{
  "translate": 0.06,
  "questions_per_image": 4,
  "encoder_depths": [2, 4, 2],
  "encoder_widths": [48, 96, 192],
  "fusion_encoder_norm_position": "post",
  "fusion_encoder_activation": "star_relu",
  "beta1": 0.95,
  "precondition_frequency": 16,
  "steps": 13000,
  "weight_decay": 0.2
}
Rows from block 5 of the fusion encoder, named by matrix and row number. Rows with one number belong to one neuron. Each number is 128 + 24 x the weight over its row's rms, rounded and kept within 0 to 255. All counts start at 0. After the name is the row's rms in percent of the matrix's.
# fc1: MLP up (fusion_encoder.blocks.5.mlp.fc1.weight, 768x192), inputs 96-191
# fc2: MLP down (fusion_encoder.blocks.5.mlp.fc2.weight, 192x768, transposed), outputs 96-191
fc1.670 090 [ 99 137  81 153 143 163 163 101 109 132 109 125 159 103 108 102 103  85 118 147  82 164 141 122 123 133 122 163 106 103 122  87  98 139 128 123 176 108 122 118 150 119 151 109 105 120 115 135 114  98 121 114 126 108 106 122 128 139 126 157 153 125 162 140 125 133 130 143 110 135 105 101 122 112 130 140  94 174 109  94  80 115 106 146  86 138 123  99 162 107  93 120 107 175 187 112]
fc1.671 096 [168 122 127 101 100 163 109 160 134 144 121  98 166 149  95 110 131 135 127 108 106 101 138 115  94 114 138 134 124  90 160 140 153 174 141 136 169 179 101 132 122 129 134 110 178 134 118 138  98 124  99 119 179 134 106 185 159 127 130  99 108 152 111 173 123 114 115 110 152 114 124 139 135  95 147 145 127 101 197 124 139 134  82 172 118 125  62 119 125 118 125 132 145  85  92 143]
fc1.672 110 [144 211 146  66 138 172 127 108 124 124 133 100 146 119  95 101 128 107 130 148 183 129 157 144 117 100 141  86 144 115 107 109 123 108 126 151 112 110  96 130 151 126 163 133 145 129 148 100 169 158 103 105 133  86 133 171 147 110 107 119 121 117 132 144  92 120 140  84 125 109 137 138 128 107 125 150 161 108 128 137  99  96 117 132 123 139 119 138 128 131  71 161 105 117 105  94]
fc1.673 082 [125 173 149 135 116  93 113 122 125 151  92 126 159  91 133 132 181 137 130  77 137 122 190 120 135 149 155 108 125 172 134 132 124 130 130 151 128 143 103 117 115 136 154 141 145 138  88 150 118 121  77 130 127 111 126  73 111 178 136 153 132 104 127 129 152 134 128 118 153 126 137 146 152 116 133 153 132 165 151 113  98  81 156 187 137 161 111 138 167 151 118 163 131 105  98 139]
fc1.674 102 [136  98 123 133 117 132 101 139 115  93 134 139 142 136  86 156 128 128 129 133 157 116 149 132 123 136 139 114  96 135 101 124 126 138 148 133 128 135 127 136 127 165  96 159 115 150 161 131 113 186  78 129 142 107 126 105 150 132 151 138 137 117 144 133 112  98  89 173 148 141 119  80 160 102  81 170 117 141 157 126 135 112  67 122 119  94 123 124 132  77 156  74 121 109  76 132]
fc1.675 094 [ 92 126 111 113 138 104 114 143 110 155 128 156 101 106 104 146 106 161 149 109 108 120 163 126 148 121 129 144 114  83 126 144 164 107 134 105 104 102 131 130 138 148 133 132 135 116 108 134 142 108  79 127 170 146 106 108  75 184 153 117 117 135 109 120 131 130 188 130 134 148 134  81 159 116 150 136 160 115 103 119 104  97 128 131 135 119 155 148 144 166 166  96 112 132 127 156]
fc1.676 092 [ 85 189  91 123 149 148 147 127 126 151 113 120 120  86 132 124 113 129 136 130 152 152 117 161  96 133 149 134 166 103 150 139 109 125 173 146 108 142 139 143 190 126 118  97 157 108 109 123 141 146 126 150 145 124 131 126 110 125  87 127  98 122 152 153 118 121 162 117 107 141  75 122 160  95 103 114  88 171 149 118  77 148 148 119 134 154  95  90 134 160 189  87 136 107 124 159]
fc1.677 093 [115 129 147 140  58 138 149 134 112 124 154 112 112 138 135 133 152 127 107 123 138 153 132 109 139 140 135 132 102 136 142 123 139 135 123 102 112 138 105 101 127 135 146  87 157 136 149 155 131 125 109 153  61  41 110 126 107 149 162 117 143 154 140 133 146 164 118 153 121 160 110 146 123 157 112 141 137 151 128 145 133 110 137 130 126 127 128 146 134 109 109 101 118 101 142 160]
fc1.678 072 [130  94 141 116 132 105  94 165 126 142 131 118 141 128  83 145 108  86 116 105 138 131 136 134 158 120 146  91 104 104 134 107 143 110 110 161 158 108 103 175 120 123  73 147 133 155 118 199 179  88  95 135 119 124 112  98 112 162 101 130 133 108 121 118 119 110  91 144 175 150 104 146 144 110 123 127 156 158 114 138  96  87 149 159 157 152 143 135 143 141 117 153 108 121 113 122]
fc1.679 116 [145 110 137 112  96 140 150 110 141 120 128 121 126 102 130 184 132 182 139 114 127 127 119 142 100 102  97  95 153 129 131 133 121 165 153 142  65 106 128 125  94 110 173 129 143 143 131 164 111 131 158 187 134 120 151  53 143 160 132 146 112 125  92 104 138 121 140  97 108  98 153 130 144 131 151 163 131 143 175 144 149  71 104 136 119 140 133 156 104 100 145 117 123 109 126 147]
fc1.680 100 [211 176 150 147 141 121  96 166 163 120 154 145  94 153 122  83 197 168 120 159 180 146 143 120 131 120  90 127 125 133 148  92 129 140 101 119 137 120 159 143 104 112 138 154 116 121 163 157 145 153 108 110 127 117 141 128  94 130 114 151 149 103 112 164 113 124 137  94 152  83 102 131 128 102 138 126 188 139 135  64 122  97 148 134 116 145 160  95 154 110 160 157 119 121 117 126]
fc1.681 102 [ 89 132 161 169  93 113 140 153 122 129 123 150 123 106 126 136  97  94  62 149 137 136 114 136 148 119 147 116 100 136 118 183  79 145 140 155 145 133 132 158  84 150 134 140 171 121 109 120 133 102 121 184 154 157 136 151 110 114 123  82 108 116 136  87 113 167 137  88 128 119 142 164 115 102 173 134 130 130 164 126 136  99 166 136 142 141 110 136 122 116 106 138 145 123 141  99]
fc1.682 086 [147 123 130 173  91 142  93 146 124 146 133 130  77 106 115 123 125 130 146 131 142 140 122 147 174  99 137 128 149  96 114 137 161  99 110 103 128 151 138 155  96 144  99 208  94 121 113 217 152  98 108 147 116 107  89 106 154 119 124 119 137  73 149 120 102 123 119 144 159  99 160 107 113  91  59 151 115 136 124 124 148 130 122 168 107 119 171 120 174 103 145  94 134 119 144 129]
fc1.683 093 [131 159 140 144 141 140 102  94 146 118 122 101 164 150 106 142 152 132 125 140 135 163 106 109 143 123 106 129 120 158 154 108 139 175 155 150 117 119 104 101 158 148 143 125 117 102 141 149 155 114 118 119 151 125 166 131 138 117 125  93 115 127 128 163 104 165 103  92  91 132 138 175 135 171 114 169 142 116  99 101 137  83 118 133 137 132 154 100 105 116 171 109 143 147 138 112]
fc1.684 095 [131 110 152 163 147 102  88 127 141 122 116 138 101 158 133 133 102 121 155 140 102 151 126 113 139 128 139 117 106  86 117 139 105 116 118 156 159 121 153  63 153 129 148 147 161 156 165 156 138 114 100  87 112  99 137 148 135 122  93 136 162 119 149 132  97 123 102 145 121 105 145 120  97 117 117 151 154 127 106 128 134 169 144 106  76 148 111 143 118 169  66 104 170  95  83 106]
fc1.685 100 [118 159 160 129 140 157 160 127 129 158 134 108 156 130 130 124 144 183 148 140  81  56 113 100 114 123 130 156 109 158 154 122 147 118  96 126 149 124 133 170 160  91 167 118  94 133 137 161 120  90 119 161 123 115 102  74 119 116 152 124 117 120 182  98 146  88 115 162 123 120 138  98 137 132  89 108 160 146 161 123 126  97 149  80  92 117 119 133 146 122 126 107 112 151 135 116]
fc1.686 124 [156 119 132 167 124 107 138 127 129 116 101 184 129 153 154 110 139  97 162 147 126 104 151 141 141  99  80 122 142 138 114 114 127 126 124 153 131 135 106 118 151 137 116 144 134 137 151 100  93 147 174 153  94 134 118 145 115 118 120  90 136 154 136 109 136 128 137 202 167 101 122  76 131 123  91 122 134  67 165 147 128 117 143  75 119 107 104  74 149 171 132 102 154 103 100 130]
fc1.687 102 [162 120 154 140 107 139 151 115 156  96 138  89 131 160 117 123 114 111 116 121 116 119 151 137 132 139 144 127 111 154  79  87 113 119 139 162 128 164 113 138 152 104 150 163 111 132  80 118 121 115 111 109 136 178 154 141 158 101 125 131 168 163 137 152 147 173  99 143 108  86 145 194 113 120 105 170 135 121 143 143 147 124 106 131 142 109 125 123 113 105 140 183 144 159 157 121]
fc1.688 108 [123 169 120 102 157 131 124 157 100 136 138  71  99 120 106 103 148 152 122 152 114 109 109 205 116 135 105 118 124 151 147 132 132 108 153 115 124 142 112 162 170 150  86  99 129 147 103 144  92 128 116 110 102 118 178  86 149 142 140 166 140 126 111 166 126 117  88 143 118 131 109  98 156  99 131 126 104 123 126  94  71 112 109 152 112 171 117 184 136 123  78 152  79 106 164 151]
fc1.689 109 [ 95 118 103 119 122 129 107 125 144 120 135  83 136  82 117 109 142 116 171 133 131 102 114 152 118  80 141 141 122 114 113  89  83 112 107  99 143 127 132  94 124 106  81 121 111  99  71 124 105  91 164 123 158 180 143 124 112 145  99 112 107 167 133 147 120 178 130 107 131 141 156 137 159 137 132 128  92  87 139 102 124 179 186 138 162 142 145 138 135 123 109 147 108 158 153 127]
fc1.690 094 [112  89 142 118 170 113 156 134 112 108  92 111 157 153  90 128  89  98 101 173 126 119 143 152 145 106 126 135 117 125 122 144 122 107 180 142 164 144 181 120 137 129 194 126 150 148 125 133 169 155 122 118  95 117 137 140 127 130 100 117 187 133 129 124 135 111 135 171 133 150 104 132 149 120 161 103 136 193 104 154 169 117 127  89 153 141 143 116 122 105 166 130 168 119 148 120]
fc1.691 111 [120 168 113 119 125 140 139 126 121 126 124 108  67 115 151 124  91 151 133 109 137 158 129 151 131 127  70 139 106 124 157 157 145 109 140 159 100 105 147 142 138 168  96  95 143 147 187 110 160 145  94 109 152 122 162 116 129 129 123 127 149 122 133 151 123 113 187 145 194 135 127 123 124 151 143 114 115 118  96 113 116 160 128 107 101  86 142  96 122 143 129  99 122 125  83  94]
fc1.692 097 [174 142 123 161 142 124 139 113 122 131 138 119 112 136 109 135 108 140 104 111 148 121  78 169 148 116 140 146 136 125 135 131 150 191 162 124 125 150 131  81 106 118 139  84 104 100 140 126 152 105 164 119 121 128  90 147 181 126  59  89 133 151 109 103  80 151  83 125 141 137 116 138  95 129 110 118 159  82  60 161 140 134 127 160 135 113 143 135 129 137  84 163 165  95 115 143]
fc1.693 115 [128 129 118 131 164 126 122 105 140 118 156  55 135 125 165 107 143 163 148 123 126  98 199 115 161 160  94 100 117 120 117 101  95  70 138 158 146  91 148 124  40  94 137 140 140 128 143 116 123 119 132 126 140 136 132  97 139 185 112 172 113 119  98 119 148 123 126 133 163 115 128 160 130 126 140 106 119 155 188 141 119 145 137 100 148  94  97 100 105 117 129 105 128  95 122 139]
fc1.694 092 [128 126 151 125 137 140 158 141  87 144 123 127  90 152  91 120 132 108  90 138 114 114 144 105 128  86 150 111 134  86 146  87  85  97 201 140 165 156 109 143 125 143 138 104 139  70 113  90 103 105 130 137  72 140 120 135  98 154 133 111 128  91 148 154 144 158 113 134 101 164 108 131 125 136 127 110 138 101 126 148 177 142 112  87  90 123 134 110 112 111 131 119 131 146 109 142]
fc1.695 094 [114 127 123 160 126 109 123 125 126 124 122 148 145 111 160 161 112 112 105  78 128 137 119 136  94 143 114 105 123 131 112 156 168 152 145 125 132 114  81 108 115 169 141 135 154 148 185 152 130 106  81 170 158 120 140 151 136 145 150 118 119 164 127 155 108  94 140 133 121 143  98 105 123 169 129 119  80 120  94 133  84 130 143 122  49  86 138 202 123 150 132 156 113 143 151  95]
fc1.696 118 [111 127 131 145 147 105 120  98  99 117 101  90 100 144  72 112  96 153 117 132 161 127 116 115 143 131 123 103 130 130 111 154  99  91 142 145 157 104 127 115 141 115 117 143 179 126 133 182 139 142 160 147 137 197 107 134 141 125 139  97 126 101 127 107 173 138 175 136 135 132 148  92 164 132 138 102 122 123 135 136  59 113 139 103  91 140 111 132 105 123 125 107 141 139 108  97]
fc1.697 101 [120 138 136 139 105 174 114 129 130 137 160 111 165 123 126  91  96 134 128 124 128  94 110 157 124 131 117 106 132  97 118  94 135 100 120 161 130 166 121 116  97 170 111 131 171 114 123 145 138  93 121 144 112 127 151 109 154 158 169 137 151 108  90 113 124 114 128 110 131 166 120 148 128 138 113 142 137 119 119 125 131 158  85 168  89 132  89  80 139 154 140 108 164 146 130 134]
fc1.698 100 [163 133  93 106 141 126 165 132 148 163 118 156 124 117 104 131 112  82  62 110 103 151 131 140 104 120 144 139 141 117 107 127 164 137 166 139 143 117 152 131 111 102 150 118 134 114 115 147 178 153 152 150 149 119 126 118  87 119 154  94 113 114 139 105 109 172 144 127 127 148  69 163 121 142  77 147 135 154 139 103  90 140  96  80 124 102 112 166 112 131  98  85  83 145  87 111]
fc1.699 103 [ 99  82 143 132 155 151 140 128 144 123 159  89 125 174 165 145  98 124 150 168 158 157 137 132 156 113 148 176 166 137  85 163 150 179 142 136 109 103 106 139 140 114 130 162  88 144 106 126 172 151  98 147 138 137 132 120 186 133 137  94 143 146 160 132 132 131  89 123 164 117 177  94 116 147 131 137 119 168 113 139 158 163 130 133 145 123 126 133 150 125 124  92 182  44 131 107]
fc1.700 083 [145 141 146 114 135 108 159 127 156  83 117  89 162 175 139  91 138  87 125 136  92  76 146 112 142 141  94 166 152 146 124 102 151 146 133 155 145 152 143 128  93 155 124  94 126 112 114 157 114 148 139 143 100 131 121 117 104 138 129 132 109 155 104 122 129 143 156 116 155 137 121 139 109 127 102 117 125 114 136  92 101 155 110 100  91 176 122 105  99 115 140 139 167 171 180 121]
fc1.701 100 [134 127 138 104 155 153 127 110 150 163  93 121 144 129 115 112 111 165 134 139 109  98 121 152  98 154 106 123 126 136 154 125 136  90 185 122  86  91 147 114 128 138 138 163 120 138 166 133  82 100 147 136 118 137  92 110 145 121 153 114 131 126 141  94 102 141 149 126  95 144 111  58  79 119 138 128 128 131 105  99 117 106 183 129 159 100 116 118 127  90 131 124 105  91 106 151]
fc1.702 114 [124 123 120 156 106 152 139  99  81 101 157 127 187  97 114 151 160 137 172 166 140 124 107 157  96 115 119 139 132 102 162  83 176  83  81 136 158 161 129 105  71 185 125 151 124 128 102 153 117 122 128 147 143 118 112 131 106 107 153 111 164 137 151 120 124  90 114 127 153 123 158 152 135 168  99 138 160 164 125 162  97  89 125 108 111 103 130 178 143 139 144 150  94  99 168 107]
fc1.703 114 [149 156  87 159 142 107 128  96 106 174 149 139  97 112 168 129 103 104  97 134 146 115 110 158 136 154 156  96  98 129 142 110 170 141 108 131 140 134 135 162 142 162 146 162 131 131  90 144 134  91 130 138 151 119 143 105 148 101 128 190 173 150 132 157 148 155  93 175 154 153  91 145 157  90 108 127 137 165 116 162 145 182 112 124 109 149 109 133 107 114 168 136 146 154 105 153]
fc1.704 087 [133 148 129 151 137 133 148 127 125 165 140 109 104 114 124 163 123  78 152  81 109 109 133  90 119 145 146 117 134 140 114 167 130 130  83 110 173 102 188 146 136 125 103 113 157  94 143 106 147 183 104 141 118 116 161 173 163 136  84 162 118 118 131 121 134 137 103 117 135 153  81 119 108  90 138 141 135 107 170 105  96 135 140 104 111 120 160 100 145 123  94  83 112  71 119  89]
fc1.705 084 [179 130 157  92 133 166 107 124 128 131 113 133 164 113 112 108 102  88 143 110 121 131 123 171 118 117 134 121 152  78 122 116 175 133  93  99 128 159 137 175 129 124 164 101 120  97  97 165  96 115 102 155 132 109 119  91 108 118 133 148 163  97  97 123  91 152 158 121 154  81 107 144  81 135 144  86 139 123  92 147 126 107  87 109 136 155  94 118 126 122 142 156 105 127 153 164]
fc2.670 085 [118 134 154 153 128 120 104 148 102 149 146 126 138 138  97 108 159 110 126 104 137 141  76 119 139 113 114 121 124 160 109 138 108 175  94 171 109 138 135 111 117 145 146 140 138  88 165 120  83 119 176 119  71 166 141 127 138 116 125  79 120 157 118 123 149 146  87  94 154 140 114 120 138 127 143 166 160 118 121 183 124 114 139  99 171 121 136 130 104 120 103  95 158  96 139 125]
fc2.671 098 [124 143 120 120  74 112 142 128 102 101 138 137 122 123 158 133 133 124 144 162 146 141 132 170 125  97 101  96 143 144  80 156 134 122 112 139 138 144  81 119 128 150 153  96 132 110 135 123 122  93 102 123  87  97 118  84 132 165 110  99 143 142 168 106 129 128  77 132 121 142 141 102 142 145 136 156 171  77 109 118 112 176  98 135 101 110 135 151 120 136 160 155  83 165  98 130]
fc2.672 113 [153 153 117 119  53 114  92 130 118  93 151 109 123 157 136 102 136 133 122 111  99 123 155 124 165 106 128 153 106  69 124 122 138 142 142 150 118 144  90 156 114 144 141 145 126  99 105 156 143 138 122 127 129 114  84  99 125 134 148 122 110 129 102 129 123  74 140 139 151 106 152 130 108 148 114 127  87 121 147 108 138 149 119 119 161  86 179 109 158 112 153 130 132 132 126  94]
fc2.673 084 [154 128 119 157 122 123 111 100 128  65 107 123  82 151 107 171 163 101 134 118 143 109 148 135 140  99 111  92 143 173 119 139 134 111 116 123  77 145 120 124 110 163  95 133 124 124 167 125 125 127 152 155 107  93 114 149 116 110 105 142 135 171 130 137 148 134  91 114 171  98 127 106 133 111 122 109 144  95 130 117 159 117  92  93 180 104 117 116 124 143 104 121 128 125  96 140]
fc2.674 107 [ 91 161 173 156 115 137 119 108  91 158 148  78 145 132 153 112 148 140 141  99 156 129  99 122  95 140 102 128 137 159 137  47  98 138 166 128 158  95 129 138 127 160 199 141 114 113 110 147 146  92 143 147 111 131  93 126 151 115 117 169 145 156 117 157 144 128 127 148 118 130 158 161 104 105 115 155 114 143  82 153 136 154 120 164 107 157 145 107  93  83 149 138 114 149 123 120]
fc2.675 092 [ 81 121 153 148 130 110 134 139 116  98 116 105 138  90 113 119 117 123 106 119 127 127 116 150 129 109 144  84 126 158 147 153 109 134 145 180 114 138 139 131 135 128 132 126 143 152 112 139 154 143 110 120  86 119 130 132 126 173  92 107 149 125 157 100 112  96  71 129 134 152 103 137 104 168  45 104 154 190 117  98 126 116 128 168 122 119  89  95 162 130  93 150 124 141 139 102]
fc2.676 080 [147 130 158 104  80 114 137 156 127 143  93 121 100 101 148 128 178 131 120 121  94  94 149 171 146 166 172 113 142 158 170 126 156 170 147 160 134 152 126 105 104 141 152 154 131 104 118 157 154 107 134 156 101  95 130 130  94 124 150 140 105  90 119 139 135 123 167 126 137 153 117 138 130  78 199 167 143 148 147 157 193 109 158 139 133 100 137 130 133 124 134 141 102 114 161 160]
fc2.677 097 [143 147 126 117 105 154 114 118  70 159 100 130 163 116 165 150 148 176 128 159  84 110 112 110 143 147 110 109 149 124 117 156 160 146 107 129 126 151 131 121 138 121 104 145 113 128  86  89  95 162 118  92 156 129 138 158 165 125  70 120  96 123 111 127  84 149 155 134 144 109 147  87 136 146 141 130 165 133 158 115 159 158 116 151 154 107 108 114 107  99 140 112 129 119 127  90]
fc2.678 079 [145 163 162 157 153 102 157 139 169 131 109  86 111 121 120 128 151 151 104 112 121  84  61 153 128 139 114 168 113 130 130 151 162 128 123 147 134 154 163  93 136 135 110 152  95 140  94 116 110 153 157 116 125 170 166 109 166 142  92 149 135 136 137 111 104 125 111 117 166  99 135 120 141 120 156 120 108  65 123 131 189 115 130 108 153 127 104 159  73 138 142 141 106 143 148 123]
fc2.679 103 [153 166  99 107 158 103 110 119 137 134  98 138  91 164 158 146 110 107 100  97 148  75 144 137 152 161 146 144  84 130 115 132 160 123 102 101 149 131 144 171 142 135 131 120 147  75 139 129 141 124 116 143 134 138 127 119 147 146 138 127 173 116 137 162 113 133 139 176 129 109 129 130 105 101 125 138 152 155 125 171 123 134 144 120 108 175 134  67 159 111 121 159 114 150 116 130]
fc2.680 093 [134 160 135 124 115 138 153 129 129 160 147 169 146 120 165 156 110 159 138 149 105  94 133 130 127 141  97 195 128 101 142  86 104 119 117 132  89 133 106 125 147 100 116 117 116 162 124 123 144  83 144 145 135 111  89 120 126 107 135 132 153 138 147 109  94 137  93 100 114 114 130 133 102 119 147 138  95 149 171 135 124 132 145 121 150  92 102 141 109 136  87  96 143 107 151  85]
fc2.681 096 [115 122  97 130 146 138 138 172 123 131 133 115 179 119 122 127 122 107 120 132 126 134  92 116 125 157 108 142 123 169  99 102 162 134 130 142 146 143 111 109 180 118 101 140  78  87 126 140 128 132 124 123 141 153 108 133 166 117 115 163 109 122  83 133 127 147 115 110  88 147  99 133 132 193  81 115  85 147  93 118 146 172  81 114 118 116 101 124 114 172 158 111 123 157 120 123]
fc2.682 093 [ 88 168 150 119 116 152 126 124 130  84 124  71 135 182 112 143  97 117  83 162 168 165 152 147 121 167 162 124 136 141 121 125 157 107 148 126 120  87 142 111 132 121 154 121 104 168 215  97 145 134 138 116 175 126 125 150 120 164 139 117 118 142 132 127 142 156 163 180  97 168 118  94 158 100 122 106 138 118 121 130 136  94 125 136 140 153 141 138 119 179 119 115 120  95 149 114]
fc2.683 093 [132 100 153 100 162 132 142 155  98 139 154 175 144 162 146 129 110 171 158 121  92 117 162 146 129 126 177 167 133  97  72 157 105 166 113 118 131 133 101 105  80 124  92 129 137 106 114  91 113 118 104 105 131 119 115 133 143  94  76 159 118 125 118 123  87 131 112 149 108  80 154 134 120 123 110 157 150 145 144 125 101  93 149 143 143 116  52 107 122 113 124  96 104 115 148 137]
fc2.684 100 [127 113 124 129 131 147 133 163  79 167 116 106 111 129 132 146 117 126 151 127 129 152 118 125 143 147  86  74 149 111 118 133 143 120 130 156 138 103 108 145 125 148 100 126 127 128 119 144  69 109 124 140 129 123 130 133 130 177 121 176 120 183 141 140 134 122 154 163 138 118 140 115 156 141 126 118 140 150 107  90 145  63 120 135 120 134 132 140 147 104 139 122 124 116 144 182]
fc2.685 102 [157 135 108 149 125 130 111 154 147 113  92 128 152 143  79 145 136 132 151 143 130  96 138 132 180 142 131 119  72 108 167 140 135 146 159 131 143 122 182 140 162 121 163 113  92 172 144 167 121 160 137 174 138 155 162 160 131 160  73 128 139 115 153 143 118 111  93 187  95 106 134 133 138 141 100 107  81 167 126 107 146 137 137 108  99 148 132 147 104 159 119 167 118 161  92 134]
fc2.686 104 [146 189 121 163 130 120 131 162  91 168 140 116 134 127 125 134 117 149 124 100  83 116 156 130 116 108  86 133 149 141 178 109 113 135  96 136 118 136 134 133 156 150 151 104 128 112  96  99 119 159 134 164 118 168 163 119 126 122 119 122 134 132 126 106 125 111 116 122 122 114 150  72 147 125 112 144 186 123 138 108 113 131 158 114  97 132 105 144 151 135 125 115 124 137 137 120]
fc2.687 103 [124 132 160 123 128 140 151  96 141  86  99 140 163 147 185 109 113 152 121 102 136 165 130  97 110 117 121 133 144 108 110 146 114 138 128 110 161 142 106 174  90 119 128 123 113  85 107 126 135 162 106 131 121 118 132  92  89 130 129 132 162 124 133 113 100 102  86  98 123  75  97 129 121 103 129 128 119 108 160 130 104 153 107 155 111 106  86 110 159  70 114 139 125 137 118 124]
fc2.688 104 [ 76  67 108 123 126 116 132 127 125 159 170 143 109 102 161 125 131 156 109 151 166 147 104  84  97 147 130 145 137 123 110 120 189 138 161 152  93 126 146 134  98 105 100  89 118  93 152 129 147 145 119 112 119 110 119 110 138 141 128  93 168 131 162 111 153 144 120 114  81 101 134 140 117 167 131 158 143 100 156 161  99  74 139 142 111 104 121 112 133 129 112 117 176 163 105 166]
fc2.689 114 [131 140 169 110 136 102 118 124 108 110 146 184 124 108 121 164 106 133 114 150 130 144 135  86 132  80 109 146  96 149 141  94 132 150 151 128  86 121 103 139 129 129  92 101 117  86 110  97 132 113 161 131 128 175 150 164 110  98 112 117 140 114 149 111 107 137 103 149 101 123 136 119  99 152 120 154 170 110 139  96 116 128 112 127 102 133 123 143  95 121 152 149 146 128 119 144]
fc2.690 097 [140  94  93 131  95 129 101 108 154 124 133 126  82 121 145 179 147 134 163  76 132  96 132 111 132 122 149 117 162  91 142 143 116 109 127  87 144 138 100 142 109 136  97 137 114 101 144 148  90 139 148 115 115 122 146 132 108 132 124 165 109 109 120 160 102 112 150  99 131 149 150  86 141 100 118 165 105 125 124 115 177  96 146 141 107 107 155 136 137 143 113 119 134 153  66 146]
fc2.691 124 [140 142 142 129 138 120 158 104 127 111 140 100 109 135 152 128 150  97 183 169  84 120 155 128 149 122 130 112 134 152 145 116 127 126 100 174 153 142 132 145 109 114 142 109  85  95 129 155 155 170 126 177 110 112 100 136 182 138  81 129 120 123 101 134 115 110  95 110 106 112 109 135 108 113 148 117 134 127 140 146  94 152 109 109 184 125 118 123 150  91 163 162 111 144 138  89]
fc2.692 108 [104 169 124 124 142 128 137 136  82 127 151 115 101 201  86 138 146 118 184 186 125 159 125 121 143 114 167 143 111 127 135 140  98 147  70 114 148  97 118  99  89 161 176 166  87 138 131 135 129 147 113 142 115 137 141 146 101 136 103 157 170 137  93 144 163 135 133 127  94 122 117 156 145 147 116 108 123 137 125 131 139 135 118 110 155 138 116 127 148 101 156 116 147 121 162 136]
fc2.693 113 [121 141 142 108 145 135 107 111 159  96 146 128 165  70 115 129 104 110 130  97 115  97 127 141 101 128 133 105 127 122  99 171 162 193  95 130 182 134 113 112 112 146 127 121 157 117 125 142 137 152 130 102  92 133 158 144  81 145 117 115 133 104 142 140 122  93 130 114 104 106 153 128 147 107  75 128 117 163 106 137 142 122 105 139 115 165 107 139 137 125 182 121 123 168 138 131]
fc2.694 095 [107 117 160 117 132 141 114  78 153 111 124 124 150 119 143 113 131 135 129 117 121 175 145 172 131 130 142 115 132 132 124 112 144 144 149 102 125 153 124 121 144 116 111 134 130 123  96 135 137 125 133 108 137 109 128 106 139 154 136 150  99 161 111  85 128  98 103 138 145 184 106 119 104 147 140  88 102 114 115 146 116 131 133 184 155 138 150 155 182  98 114  91  92 153 123  98]
fc2.695 104 [ 83 131 116 124 153 126 100 140 142 127  61 136 128 134 125 168 140 118 134 106 116 123 129 111 133 100  94 137 133 160 109 119 101 136  97 126 160 172 129 138 144 108 113 145 122 158 141 102 125 146 147 124 115 131 132 176 138  98 157 118 103 112 144 147 136 139 144 130 145 143 115 143 117  96 173 106  91 135 103 133 126 114 112 112  97 115 186  93  99 179 187 108 118 176 119 134]
fc2.696 117 [137 146 126 118 169 157 122 144 123 130 168 160 133 130 114 117 132 187 185 124  92 100  70 112 104 129 134 160 139 131 144 118 136 125 126 131  89 116  93 129 160 123 142 113 159 180 156 125  51 125 117 118 141 124 124  99 136 131 108 134 106 143 126 151 144 113 120 136 115 130 114 101 107 155 143 111 155 143 140 152 175 149 152 139 141 113 125 122 127 110 112 138 131  77 145 150]
fc2.697 108 [137 146 149 132 117  84  76 142 170 117 152 195 136 182 106 113  79 143 138 146 109 111 155 126 146 137 141 145 123 171  83 180 131 118  96 122 101 102 131 131 138 142 141  80 116 130 161 134 156 105  95 122 127 119 157 147 104 111 146 124 117 119 132 161 168 119 152 132 147 130 161 104 102 138  96 140 121 101  88 140 135 114 121 146 136 141 107 140  95 170 113 131 122 115  99 141]
fc2.698 102 [151 104 131 112 130 130 125 149 136 105 168 145 139 126 153 106 148 105 164 146 134 135 111 144 133  91 149 141 159 166 158 121 124  99 150 143 143  85 120 106 134 167 129  92 169 145 106 124 167 143 109 108 153 164 135 147 164 146 145 162 137 125 138 143 130 122 119 108 153  80 175 142 113 103 160 115 129 169 142 145 156 129 143  91 144 120 139 129 156 175 114 151 139 132 148 110]
fc2.699 099 [157 121 156 139 157 144 170 135 146 130 106 100 173 133 113 130 147 130 121 142 148 176 116  99 143 102  85 150 102  98 111 156 168 108 133  72 126 154 149 150 112 149 151 113 129 143 152 149 145 111  84 135 151 139 143 114 139 121 133 139 148  78 120 136 131 136 116 159 120 103 146 163 110  73  71 115 125 149  87 122 145 134  60  88 129 133 125 136 179  98 106 169  83 138 138 119]
fc2.700 088 [ 81 167 126 118  94  97 123  79 110 110 159 103 147 100 131 157 113 165 120 107 138 149 140 142 145 117 141 114 106 111  97  75 160  70  91 171 117 110 154 126  92 146 159 125 104 160  97 110 112 108  92 147  85 168 146 144 135 152 121 128 174 163  96 130  89 142 127 128 157 149 138 107 145 158 118 121 153 107 116 149 114 121 151 150 153 125 127 134 150 140 121 145 131 115  83  93]
fc2.701 114 [128 143 153 135  78 153 124 104 176 171 128 136 100 134  96 123 153 174 120 118 151 107 134 135 130 151 106 153 141 124 151 120 144 114 145 123 154  95 132  76 138 132 133 137  87 147 122 107  83 143 164 122  87 130 128 128 125 151 154 142 154  97 115 156 119 130 106 152 111 131 113 104 148 148 176 104 119 160  95  86 131 115 112 141 168 149  69 100 112  70 129 116 161 157 149  97]
fc2.702 120 [109 140 132 177 127 129 164 108 109 152 145 133  94 168 133 137 129  99 127 126 110 111 132 102 162 153 138  84 140 128 155 138 139 130 140 166 105 140  93 114 111 157 180 131 114 130 123 103  88 117 125 139 126 114 126 151 146 121 138 128 134 133 107 131 177 109 130 170 101  90 110 151 138 133 107 105  92 129  80 127 172 169 154  93 139 153 166 110 133 108 136 107 143 120 128 123]
fc2.703 099 [131 107 109 146 102 140 130  86 145 134 110 128 123 144 103 109 101 169 107 169 140 147 151 139 175 126 121 108 127 129  94 186 155 145 150 108 129 124 135 119 117 121 100  97 152 138 116 102 137 134  97 153 114 102 152 102 110 120 115  93 125 111 151 160 109 100 109 138 146  60 130 132 104 111 106  81 111 111 159 100 132 108 128 116  92 125 159 133 167  90  84  98  86 124 101 109]
fc2.704 092 [142 154 102 112  99 173 169 137 118 119  96 133 123  72 147 145 133 154 129  92 114 108 141 175 167 125 137 150 123 136 147 129 125 156 162 163 149 149 126 168 141 125 151 118 108 111  99 127 159 112 158 139 127 100 116  91  84 142 114 109 158 179 156 132 139 118 148 124  91 103 141 133 145 124 124 168 122 120 127 105 183 144 108 136 107 155 158 107 113 150 146 156  90 159 106 138]
fc2.705 084 [ 87 169 155 125 132  97 132 149 117  93  99 129 137 123 180 110  92 133 106 105 119 117 158  81 109  85 118 133 104 171 119 143 168 147 111 136 117 138 116 113 107 141 157 187 136 113  97 131 183 142 119 107 108 112 103 128 114 161 129 135 133 115 143 129 108  94 135 132 136 110 101 159 166 135 125 149 131 121 127 100 111 127 116 131 143 105 140 113 113 104 133 105 121 146 133 135]